Rows from block 5 of a small spectrogram enhancement model, named by matrix and row number. Each number is 128 + 24 x the weight over its row's rms, rounded and kept within 0 to 255. All counts start at 0.
Before each channel's rows are labels from the 100 clips, of 14976, where the channel reaches its highest value: "responds to" is what is common among them. Only what is clearly more common there than usual is listed. The data: synthetic speech, music and everyday sounds put through simulated rooms and audio effects. In brackets: how many of the 100.
# convs0: first 3x3 conv (model.decb.0.0.convs.0.weight, 256x512x3x3, each kernel summed), inputs 344-429

responds to: telephone band (32)
convs0.58 [187 176 135 123 103 115 145 111 145  74 165  84 109 122 117 108 134 100 109 166 106  97 149 148 134 100 141  95 136 173 145  97 121 147 102 122 135 109 135  78 148 123  85 165  97 105 140 168 148 140 117 129 129 142 111 132 163 123 133 112 133 120 202 109 148 137 158 105 141 140 118 112  73 113 137 120  98  92  95 192 157 114 111 130 110 106]

responds to: telephone band (77)
convs0.132 [172  92 140 109  97 126 146 138  86 150 129 172 156 113 158 149 124 101 129 138 169 151  69 164 114 113 134 132 129 139 106 165 132 104 109  93 138 156 134 129 157 114 153 176 118 136  90 127  99 147 105 125 115 165 147 154 153  71 110  90 115 145 140 117 148 110 111 106 126 142 128 126  86 114 134 110 131 113 119 102 174 121 152 125 147 138]

responds to: speech (57)
convs0.239 [ 99 152 136  77 145 152 121 143 153 101 131 114 137  77 128 129 138 164 131 129  88 144  98 119 141 124 140 117  92 121 138 101 118 163 128 135 106 156 116 138 137 112  98 102 131 110 109 137 145 138 179 194 112 126 170 136 112 156 106 112 118 144 104 120 161 112 119 110  89  82  97  72 123 163 115 102  99 114 107 110 115 103 110 128  97 155]

responds to: band (74)
convs0.35 [113  91 131 111 109 136 125 161  93 126 132 167 154 156 144 135 154 118 121 132 131 115 140 106 106 145 138 109 162 139 104 104 149 164 141 100 124 135  70 104 129 126 164 156 129 119 130  88 124  94 100 118 148 103 170 153 135 116 129 144 119 121 107 137 114 116 151 115 145 102 140 170  65 118 111 161 140 135 122 136 151 156  76 171 106 146]

responds to: number of effects: 0 (56); drums (53)
convs0.154 [149 115 138 130 143 145 103 190 111  94 138 117 144 137 161 143 121 124 152 131 125  92  96 136 104 152 128 138 135 177 156 129 105 125 147 123 108 121 141 159 143 147 135 121 135 105 135 110 118 122  85  96 100 175 106 115 115 130 126 101 124 137  88 116 110 177 124 162 103 127 162 125 111 131 135 185 187 163 131 110 131 119 130 112 150 136]

responds to: dropouts (49); dry (42)
convs0.179 [114 151  69 120  96 130 147 126 120  94  85 156 154 133 125 126 121 143  92 135 122 135 112 113 131 102 104 133 120 139 153 145 130 101 166  95 121 108 146 154 100  78 133 151 106 100 141 152 124 109 150 157 160 134 116 122 124 129 118 150 135 110 144 127  70  96 121 126  79 135 168 121  85  99  72  99 138  88 119 154  86 125 121 126 139 111]

responds to: dropouts (59)
convs0.32 [ 84 141 120 147  97 137 160 144 136 133 156 120 100 139 111 115 110 174 123  91  99 127  92 105 114 131 108 130  90 148 111 132  95 117 105 138 126  86 144 185  98 130 208 158 119 158 117 138 163 141 144 108 164 148 117 164 151 137 126 101 135 128 107 152 109 145 141 151 123 130 105 110 105 160 136  74 129 140 111 177 109 126 129 156 143 108]

responds to: drums (56)
convs0.225 [147 121 122 128 181 151 105 128 117 143  97  79 136 150 125 114 120 100 137 153  67 141 124 136 183 138 143 149 136  99 144 115  99 150 135 177 121 107 105 124 147  87 162 138 135 160 131  87 102 133 101 150 158 142 185 116 122 110 147 169  96 119 141 102 108 106 115 143 160 123 180 107 135 147  80 150 127 100 172 142 153 119 103 149  97 114]

responds to: long reverberation (72); reverberation time: 1.2 to 2.4 s (42); telephone band (34)
convs0.114 [131  94  87 138  70 141 103 123 131 148 149 133  39  92 106 126 138  83 171 144 164 179 126 159 101 120 155  77 123 128 120 123 147 114 136 163 110 113 126 116 154 133 141 107 163 166 162  98 114 131 130 155 130 125 159 144 141 154 125 144 144 140 101 104 125 103  96 124 131  98 139 155 141 136 134 168 188 150 136 110 175 124 125 122 128  80]

responds to: drums (60); reversed (31)
convs0.113 [130 123 115  93 184 128 138 133 135 116 138 115 134 127 139  79 139 116 125 121 109 135 138 129 107 162 128 109 119  96  93 129 144 120  99 143 131 116 127 142  95 169 101  95 133 133  90 127 112 169 193 116 123 138 200  98 122 152  94 144  82 169 120 124 143 121 135 128 154 126 119 136 121 122 137  89 109 153  68 109  94  91 158 178 103 216]

responds to: distortion (41); bit reduction (36)
convs0.7 [135 173 147 124  95 131 154  98 118 103 140 106 162 133  87 109 110 129 114 116  76  86 156 109 109 148 129 137 139 115 114  90 127 131 119 116 102 132 119 171 107 140 148 135 126 132  60 148 127 117 148 140 112  98  74 152  91 133 142  77  97 155 101 128  91 123 109 145 123 110 164 119 163 161 147 106 119 131 124 121 118 137 144 112 107 150]

responds to: dry (53); speech (52); dropouts (43)
convs0.80 [151 107 134 101 143 104 124 135 130 137 114 121 136 125 128  96 104 117 114 149 110 101 119 134 128 172 144 145 143 145 153 123 123 150 123 139  90 117 111 115 122 165 149 123 119 123  99 139 123 119 181 127 136 127  98  86 107 114 116 115 150 140 139 108 148 127 108 119 134 179  92 110 156 106 155 180 152 150 149 123 113  90 123  81 126  98]

responds to: dropouts (74)
convs0.205 [180 150 116 113 143 119 154 129 110 121 147 116 132 171 126 135 117  90 150 106 108 179 142 140 129  93 159 144 207 140 107 129 124 131 106 146 199 154 114 181 130 118 109 152  92 136 110 123 119  77 142 136 184 127 125 158 151  88 111 108 131 118 137  85  78 143 146 159 148  84 115 138 119 118 134 120 153 118 160 144 122 115  94  85 116 103]

responds to: wah (40)
convs0.220 [106 127 128 128 160 109 138 113 128 137 145 102 111 117 169 124 139  89 146 125 122 173  99 124 104 149 125 123  92  92 101 150 156 168 120 106 134 118  92 115 109 183  67 142 168 131 103 190  75 116 117 106  94 104 145 120 136 122  97 135 108  94  54 113  96 121 101 120 137 131 111 125 108  82 132  92 154 126 169 109 117 163 153 109 157 115]

responds to: dry (47)
convs0.67 [145 153 170 112 125 149  94 131  73 147 115 125 150 116 104 154  97 121 158 167 130 140 112 111  94 107 164 116 132 111 112 115 140 110 151 129 107 140 142 135 158 138 124 147 104 147 152 133 116 149 167  88 159 131  98 133 125 110 118 122 109 149 121 156 154 147 145 127 124 154 157 155 135  82 141 124  50 100 127 145 109 147 113 140 153 115]

responds to: dropouts (62)
convs0.255 [131 121 111 132 101 132 107 123  95 139 115 117  89 100  94 103 108 132 115 166 123 130 120 104 150 156 171 102 123 119 172 140 117 172 147 107 127  92 114 109 112 157 144 147  95 139 135 174  81 172 161 151 131 106 115 118 107 164  94 190 152 131  99 142  97 142 100 137 136 120 127 118 108 120 126 105 110 125 107 113  96 117 105 161  89  65]

responds to: long reverberation (85); reverberation time: 1.2 to 2.4 s (54)
convs0.68 [153  99 144 117  75 151 124 170 120 123  99 135 115 104 154 134 177 148 152 116  80 118 146 160  84 141 122 143 107 138 149 120 155 107 158 139 157 115 126 137 104 101 154  95 146  79 126 120 104 149 106 175 123 103 121  93 152 120 124  81 186 148 143 120 161 141 148 125 119  98 122 112 123 190 144  89 162 135 161 147 135 124  95 105 113 105]

responds to: long reverberation (72); bit reduction (69); speech (52)
convs0.51 [108 136 117 165  66 142  86 123 123 122 118 165 129 138 113 117 120 139 137 145 104 106 114 114  91 118  97 155 110 104 134 133 121 129  94 151 135 131 134 177 138 110 104 124 111 129  80 139  90  82  90 127 162 163 122 159 155 119 108  86 159 131 120 103  88 154  72 112 115 122  93 156 157 116 143 121 182 130 171 139 179 143 108 135  88 150]

responds to: speech (54); reversed (35)
convs0.213 [121 139 153 154 142 143 129 138 135 135 181 145 142  91 103 145  93 133 122 121 121 150 128 150 103 157 142 157 134 130 133 129 145 147 143 115 123 127 188 155 119 129 143 110 133  90 180 181 144 121 126 115 134  94  94 149 148 125 123 156 115  76 146 159 137  97 115 158 101 146 146 177 126 161 119 138 118 117 120 160 149 137 157 128 177 139]

responds to: everyday sound (71)
convs0.158 [121  89 146 110 119 138 143 152 129 118 105 159  89 100 136 136 134 136 145 160  92 130 149 126 143 150  83 134 148 132 157  99 108 126 186 119 128 106 124 157 101 115 162 167 142 110 113 110 115  94 156 131 124  99 109 114  97 127 107 105 139  65  90 149 128 170 152 142 149  96 137  95 151 122 128 133 129 102 141 134 134 119 120 151 137 122]

responds to: reversed (36)
convs0.203 [158 156 130 163 138 112 178 106 150 135 131  95 112  93 138 151 153 100 145  73 106 128 135 139 186 148 117  88  58 119 128 168 142 166 121 148 115 106 103 121 124  93 149 141 137 126  99 124 141  70 143 123 134 176 108 103 145 136 142 129 146  90 112 130 116  95 123 132 152 101 169 100 149 159 139 134 127 126 154 138 131  97 127 102 143 119]

responds to: telephone band (34)
convs0.212 [ 95 208 140 106 133 185 139 131 139 141  82 123  95 131 135 137 114 147 131  98  85 124 132 139  69 109 132 141 141 154 128 114 130 136 100 133 145 109 180 136 114 158 183 132 108 130  54 145  98  99 108 133 144 109 118 129 159 122 129 109 142 173 156 110 144 110 132  80 153 144  91 138 134 180 159  78 142 160  88 122 180 141 179 159 123 136]

responds to: drums (54)
convs0.66 [149 129 156 141 121 172 135  86 141 111 149 137  74 122 106  84 108 126 125 159 141 141 179 146 141 141 141 152 146 123 128 141 126 172 128 136 108 104 119 108 138 164 136 181 100 118 135 137 149 155 124 194 155 139  88 103 107 121 159 119 121 131 152  98 114 124 102 135 126 156 149 130 147 141 141 123 113 111 163 106 156 153 171 137 116  96]

responds to: reversed (35)
convs0.30 [129 113 122  97 170  92 167 127 126 142 142 153 132 114 164 156 124 108 123 109  94 111  97 176 141 102 143 179 126 172 155 117 107 182 113 125 110 155 122 148 139  84 104 167 148 129 113 107 146 112 132 116 106 137 147 141  94 155 146 150 129 109 125 132 147 122 104 107  91 130  97 128 155 108 163 138 169  97  92  93 117 132 134 107  87 127]

responds to: speech (89); dry (50)
convs0.144 [143  98 124 116 139 103 176 140 143 129 123 128  98 154 119 133 117 120 161 166 149  94 140 130 132  98 142 146 125 203 110  99 129 112 148  99 132 115 121 131 134 121 113 128 128 115 115 143 136 160 200 133 160 106 100 121 170 113 113 117 106 126 125 130 139 101 142 137 157 205 127 117 124 101 118 126  98 112 128 144 114 121 124 166 159  67]

responds to: number of effects: 0 (52); everyday sound (51)
convs0.149 [140  93 133 130 138 151 138 123 139 131 123  93 147 106 130 135 139 130  99 153 161 154 132 141 123 106 119 107 105 142 132 154 139 136  94 126 107 143 124 155 128 153 107 118 109 128 164 118 116 103 126 134 132 107 166  91 107  98 160  74 131 134 148 139 150 146 112 153 155  84 122  94  88 177 128 122 153 127 122  86 136 140 141 108 162 129]

responds to: everyday sound (61)
convs0.117 [106 117 136 127 112 135 116 123 117 155 144  86 157 110 135 154 105 159 153 128 121 154 143 107 107 128 114 101 136 158 137 112  98 122  99 109 125  99 136  97 144 133  89 116 134 154 149 164 101 160 167 103 124 146 141  98 137 118  76 115  81 136 133 111 119 103  95 163 152 140 121 142 142 147 139 147 122 123 131 115 139 142  84 101 113 113]

responds to: dropouts (84)
convs0.92 [140 145  69  99 118 102 106 106 110 101 148  97 131 152 163 100 163 113 163 139 136 143 134 136 133 132 135 120 159 144 156 144 105 116  85  98 161 123  99  96 147 170 137 138 104 152 136 170 135 150 185 122 130 118 116 142 133 131  97 114 125 147  82 117  98 103 106 153 109 107 113 144 124 121 153 104 179 109 173 105 121 111 113 114 117 122]

responds to: band (73)
convs0.31 [102 108  82 130 171 104 131 129 164 147 140 133 180 149 122 119 122 163 117  73 135 114 136 125 135 158 151 116 137 142 135 108  89  88 154  90 143 148 158 143 132 152 162 116  93 146 140 140 142  87 118  97 136 132 122 110 127  90 152 155 135 123 121 133 111 117 103 100 121 171 171 144 101 103 123 142 142 153 172 103 110 153 174 156 112 121]

responds to: drums (52)
convs0.160 [127 157 138 115  85 149 131 108  94 135 147 128 124 106  99  97  78 134 100 113 139 140 175 116 144 131 133 161 135 135 131 158 152 141 125 132 153  83  94 123 179 131 122 101 109  99 127 139 109 182 125 159  77 139 135 165  99 103 125 136 110 110 157 117 137 146 123 114 136 129 121 148 117 133 126 143 134 108 135 121 117 173  76 118 151 110]

responds to: bit reduction (46)
convs0.146 [110  78 127 163 126 145 103 116 145 108 128 102 180 164 181 139 147 146 101 140 124 105 128 150 113 129 110 124 111 155 127 132 137 106 107 130 149 115 150 174 137 170 147 173 157 117 103 133 149  88 159 107 136 118 114 114 119 116  75 142 144 161 118  97  99 122 171 166 125 162 144 133 112  48 142 153 153 127 119 136 155 137 131 152 122  88]

responds to: bit reduction (55)
convs0.20 [134 102 157 115 138 123 137  73 117 104 134 100 117 136 117 153 156 132 139 162 118 142 109 146 182 118 163 130  94 183 125 104 136 132 141 142 191 144 111 121 122 136 116 104 134 107 103 137 107 102 165 116 108 154  96 155 137 121 137 115 145 137 113 135  77 153 139 140  79 107 128 140 133 115 157 178  92 124 141 142 146 128 131 137  97  99]

responds to: everyday sound (87)
convs0.159 [124 145 116 142 149 128 119 147 116 136 142  97 149 133  87 155 123 136 105 126 156 143 149 121  85 141 118 103 144 156 161  88 130 102 172 127 114 132 142 116  98 118 164 134  85  97 131 126 105 118  78  74 115 115 149 146 149 138 119 123 128 120 110 118 120 135 134 126  70 153 149 147 159 125 142 119  75 124 131  93 107 122  94  78 117  95]

responds to: dropouts (58); everyday sound (57); bit reduction (46)
convs0.89 [132 118 130 129 111  87 104 129 108 114 145 180 118 132  85 169 106 101 127 143 101 133 132 153 105 154 103 146 129 103  72 104 131 110 143 109 112 118  82 119  98 122 162 167 147 117 105 143 148 221  95 132 116 136  97 148 141 113 122 114  99 164 130 155 104 133 129 137  94 128  96 146 115 108 114 144 127 124 127  90 138 141 122 137 106 112]

responds to: reversed (31)
convs0.56 [144 150 220 131 152 123 138 113 150 117 154 118 126 159  91 144 118 132 172 147  70 122 110 151 117 164 142 124  86 160 142 130 149 111 129 141 171 133 145 139 139 130 138 107 177 131 124 128 151  97 148 136 141 101 161 123  95 111 111 111 104 130 145  95  87 109 178  94 150 121 114 111 132 130 110 104 154  92 138 114 140 146 144 144 130 118]

responds to: speech (64); reversed (36)
convs0.140 [137  97  89 129 124 141 117  89 101 155 118 150 110 144  71 126 149 136 121  97 139 132 119 120 136 157 139 112 134  79  91 168 139  74 117 115 117 110 116 121 119 119 132 115 105 135 146 172 136 131 104 115 141 138 120 129 128 168 143  82 123 121  99 152 132 140 127 122 143 127 128 159 168 139  87 101 152 144 165 123 120  92 131 152 162 164]

responds to: speech (99); short reverberation (65); reverberation time: 0.15 to 0.3 s (52)
convs0.22 [117 117 117 167 115  85 179 105 122 152 106 122 126 124  46 149  92 127 149  92 143 160 106 120 141 165  89 136 116 156 112 123  99 136 130  80 155 120 121 146 118 143 106 121 135 135 136 128 166 124 154 162 139 115 141 112 136 130 125 164 138 149  78 127 160 123 168 137 146 108 104 124 122 123 126 108 106 143 143 142 105 138 119 154 165 144]

responds to: long reverberation (81); reverberation time: 1.2 to 2.4 s (50)
convs0.233 [108 160 129  96 109 131 105 113  94 144  87 119 151 143 145 151 175 140 182  99 111  98 136 179  73 163 101  79  95 110 114 128  92 162 139 103  80 110 105 117 121 148 150 133  99 140 110 125 157 123  84 156 126 147 152 190 137 131  96 116 118 120 120 137 159 154 141 163 144 144 122 139 121 144 116  92 216 135 166 133 134 113 123 135 131 142]

responds to: speech (56)
convs0.11 [119 124 112 174 134 109  92 114 176 133 102 123 145 136 108 159 147 115 117  87  81 142  94 133  97 120 154 125 137 104  96 160 150 127  89  97 162 138 147  89 131 129 109 118  85 120 105 133 160 134 134 172 147 136 131 150 138 134 117 145 138 125 163 108 142 102 104 124 127 167 129 134 128 126 141 136 150 143 122 108 126 127 173 133 121 171]

responds to: bit reduction (52)
convs0.62 [ 85 174 134 135  55 149  92  87 148 148 131 117  92 145 151 115 124 137 117 195  67 118 103 174  95 119 150 116 117 111 121 138 121 131 115 119 155  96 133 137 103 184  97  79 112 119  90 157 144 140 114 111 113 115  65 141 140 114 133  93 128 131 106 126 155 130 154 115  99 111 125 130 153 133 104 122 135 140 107 120 116 121 116 128 105 128]

responds to: long reverberation (83); reverberation time: 1.2 to 2.4 s (57); drums (53); telephone band (33)
convs0.161 [141 116 110 144 138  88  95 163 153 149 117 129 133 139 171 132 162 131 130 140 103  69 128 112 143 103 175 158 120 127 148 139 107 150 109 126 167 126 138 103 174  97 163  91 111 138 112 125 113 117 137 147 124  97 123 113 171 111  96  73 164 100  66  87 170 123 134 126  81 105 119 105  81 157 101 144 185 140 120 137 156 126 128 137 107  82]

responds to: speech (91)
convs0.189 [135 136 123  93 116 111 171  93 108 132 141 127  85 140 133 153 166 119 153 143 127 113 170 142 191 139 127 135 126 140 148 127  93 183 101 107 156 133  94  97 124 108 176 151 126  90 120 166 139  91 162 131 120 148  73 108 130 122 163 124 146  96 121 143 138 104 144 124 136 114 129  99 119 106 110 121 147 131 124 118 105  86 155 149 130 113]

responds to: dropouts (92)
convs0.54 [ 96 109  70 100 189 111 172 117 132 164 116  89 162 138 146 121 133 107 119 119 135 139 100  99 119 154  96  85 101 148 131 117 117 124 129 155 114 121 110 119 142 116 230 159 109 103 162 139 128 102 168 108 135 123  86 126 134 105 115 156 129 126 110 150 158 110  98 118 169  99 121 146 108 126 138 108 133  88 169 146 146 139 176 200 134 114]

responds to: drums (73); dropouts (32)
convs0.214 [211 153 111 150 117 164 121 121 152 123  94 176  95 119 131 127 159 144 125 135 153 100 162 153 162 132 123 129  94 159 142 148 134 129  96 110 161 107 110  89 157 132 128 137 130 123  95 149 154 124 113 155 107 113 163 158  90 151 154 117 120 134 151 121 109  88 121 125 102 155 121  85 176  86 126 145 103 136 118 148 109  93 122 145 161 130]

responds to: bit reduction (46); distortion (39)
convs0.229 [101 142 124 178 151  69 167 148 112 145 130  79 150 104 130 148 113 105 131 149 152 147 100 152  70 135 120 129 104 169 134 154 134 152 126  84 148 136 127  85 128 137  77 119 184 108 114 145 117 124 102 106 150 132 161 150 117 110 125 138 120 123 138 141 132  83 178 112 137 175 115  94 112 103 148 130 118  86  87  89 105 146  95 103 186 115]

responds to: telephone band (36)
convs0.190 [138 122 102 151 105 111 138 129 125 165 128 116 112 115 126 177 136 118 146 104 139 157 119 157 102 118 151 136 103 118 121 169  81 137 122 113  89 142 159 118 112 122  88 150 120 129  76 143 140 169 129 164 145 112  90 127 119  94 107 100 149 145  84 156 126 157  95 147 109  76 109 124 139 150 132 112 104 123 142 150  93 164 148 108 108 117]

responds to: band (77); dropouts (44)
convs0.21 [100 158 111 163 122 171 138 114 113 153 134  73 134 107 122 141 136 144 133 122 134 136 148 135 119 118 171  90 156 120 110 110  98  90 120 156 141 120 162 145 107 148 153 118 103  98  90 148 102 119 129 132 182 121  99 114 145 119 118 139 112 189 128 115 131 133  73 116 121 119 130 163 112 109 156 129  94  71 142 154 145 137 158 159 156 166]

responds to: long reverberation (65); distortion (33)
convs0.136 [106  99 156 118  99 157 144 133 171 108 145 138 138 115  79 143 150 149 150 104 115  93 130  89  88 145  95 134 140 116 154 141  86 134 147  87 153  97 109 100  82 143 133 154 171  95 138 130 116 110  81 101 112 153 106 202 118 122 121 115 190  77 151 159 122 103 107 138 148 104 164 133 127 140 124 140 196 149 136 154  95 152 105 148 134 107]

responds to: everyday sound (90); reverberation time: dry (42)
convs0.231 [107 118 125 171 112 150 125 122 151 132 147 143 114 124 137 137 129 145  98 137 118 151 136 135 128 165 133 113 113 161 127 163 156 135 113  84 146 116 121 128 100 140 128 132 174  79 149 166 151  71 144 123 131 108 124 126 187 164 151 139 136 105  84 140 101 111 117 101 132 108 149  92 119 118 123 117  90 133 143 139 139  99 141 148 123 102]

responds to: drums (61)
convs0.26 [181 109  94 111 137 112  78 143 122 158 102 167 107 151 143 139 116 122  81 147 101 124 123 121 117 145 209  91 137 143 116 135 132  81 110 104 142 154 156  84  98 140 138 126 115  92 106 116 153 145 112  89 104 125  99 146 101 104 129 133 141  93 127 137 130  97 122 153 109 158 129 133 158 128 146 159 125 127 122 157 108 100 144  95  88 143]

responds to: everyday sound (64); dropouts (32)
convs0.197 [128 160 124 120 125  98 131 146 107 115 140 127  93 159  86  83 112 132 130  90 101 113  95 106 108 127 126 160 104  95 143 106 128 118 152 143 116 141 138  89 135 117 136 122 108 120 139 148 169 113 147 135 107 137 125 162 123 118 147  72 137 129 123 158 145 113 165 115 159 165 130  95 153 162 108 104 119 145 149 133 134 107 136 117 118 129]

responds to: everyday sound (52); distortion (43); bit reduction (43)
convs0.219 [124 149 122 128 111 156 146 124 132 123 115 109 123 131 179 105 121 154 151 125 149 129 120 160 109  87 102 133 153 137 170 139 134 113 124 119 150 117  68 132 194 129 125 149 123  96  68 120 109 116 109 158 105 128 135  92 126 122  93 142 166 137 109 141 101 121 115 134 177  88 116 118 129  87 160 118 115 122 169 120 104 109 118 112  96  92]

responds to: everyday sound (93)
convs0.193 [122 110 113 125 100  99 123 202 134 151 174 135 125  83 104 121 136  90 143 158 149 117 129 137 134 132 100  99 122 115  80  84  79 131 101 117 134 165 155 167 154 154 152 131  96 127 126 109  82  98 130 149 108 110 141 125 148 126 165  84 100 159 177 127 114 116 110  98 139 125 125 149 113 127 132 129 173 112 114 151 112 146  89 151 130 115]

responds to: speech (60)
convs0.76 [100 108 119 120 134 125 131 132 110 155 149 106 114 121 157 157 132 113 141 137 142 116 108 110 138 155 109 152 144 160  81 114 112 101 110 101 133  85 141  97 117 148 149 126 165 148 138 127 135 112 113  96 110 105 147 141 159 112 149 121 134 144 152 135 155 143 166 143 113 107 185 127 113 120 153 123 140 143 124 156 161 112 156 131 130 161]

responds to: dropouts (59); band (59)
convs0.253 [118 147 122 123 118 142  70 154 124 112  90 133 115  96 136 105 128 105 110 121 115 111 161  75 111 123 115 171 117 123 112  81 110 117 102 113 129 114 122 109 156 166 178 127 126 177 119 141 135 129 138 105 129  85 136 127 152 135 155 171 135 148 148 169 107 189 134  84 121 146 121 113 102 118 112 108  98 138  91 155 131 112 122 150 137 154]

responds to: band (89)
convs0.102 [163 139 136  95  89 101 114 146 122 142 121  69 124 111 134 118 164 121 149 123 116 153 131 135 113 140 149 118  78 165  97 110 100 171 114 123 139 120 145 157 120 159 129 101 145  88  93 124 117 137 105 176 137  86  94 142 126 184  99 120 116 159 134 144 165 120 160 122 155 125 141 183 181 140 129 125 115 173 114 148 119 133 131 111 109 108]

responds to: band (82); dry (42)
convs0.204 [ 92 170 142 149 104 139 106 121 120 132 130 139 162 118  87 156 124 147 136 104 130 131 145 116 122 129 177  79 136 146 116 105 129  87 126 128 158 120 133 128 113 190 112 110 164 162 129 148 134 119 141 132 149 114 124 123 139 143 109 161  85 153 116 131 128 129  88 139 140 112 139 196 131 164  79 176  66 111 107 123 157  91 112 184 116 112]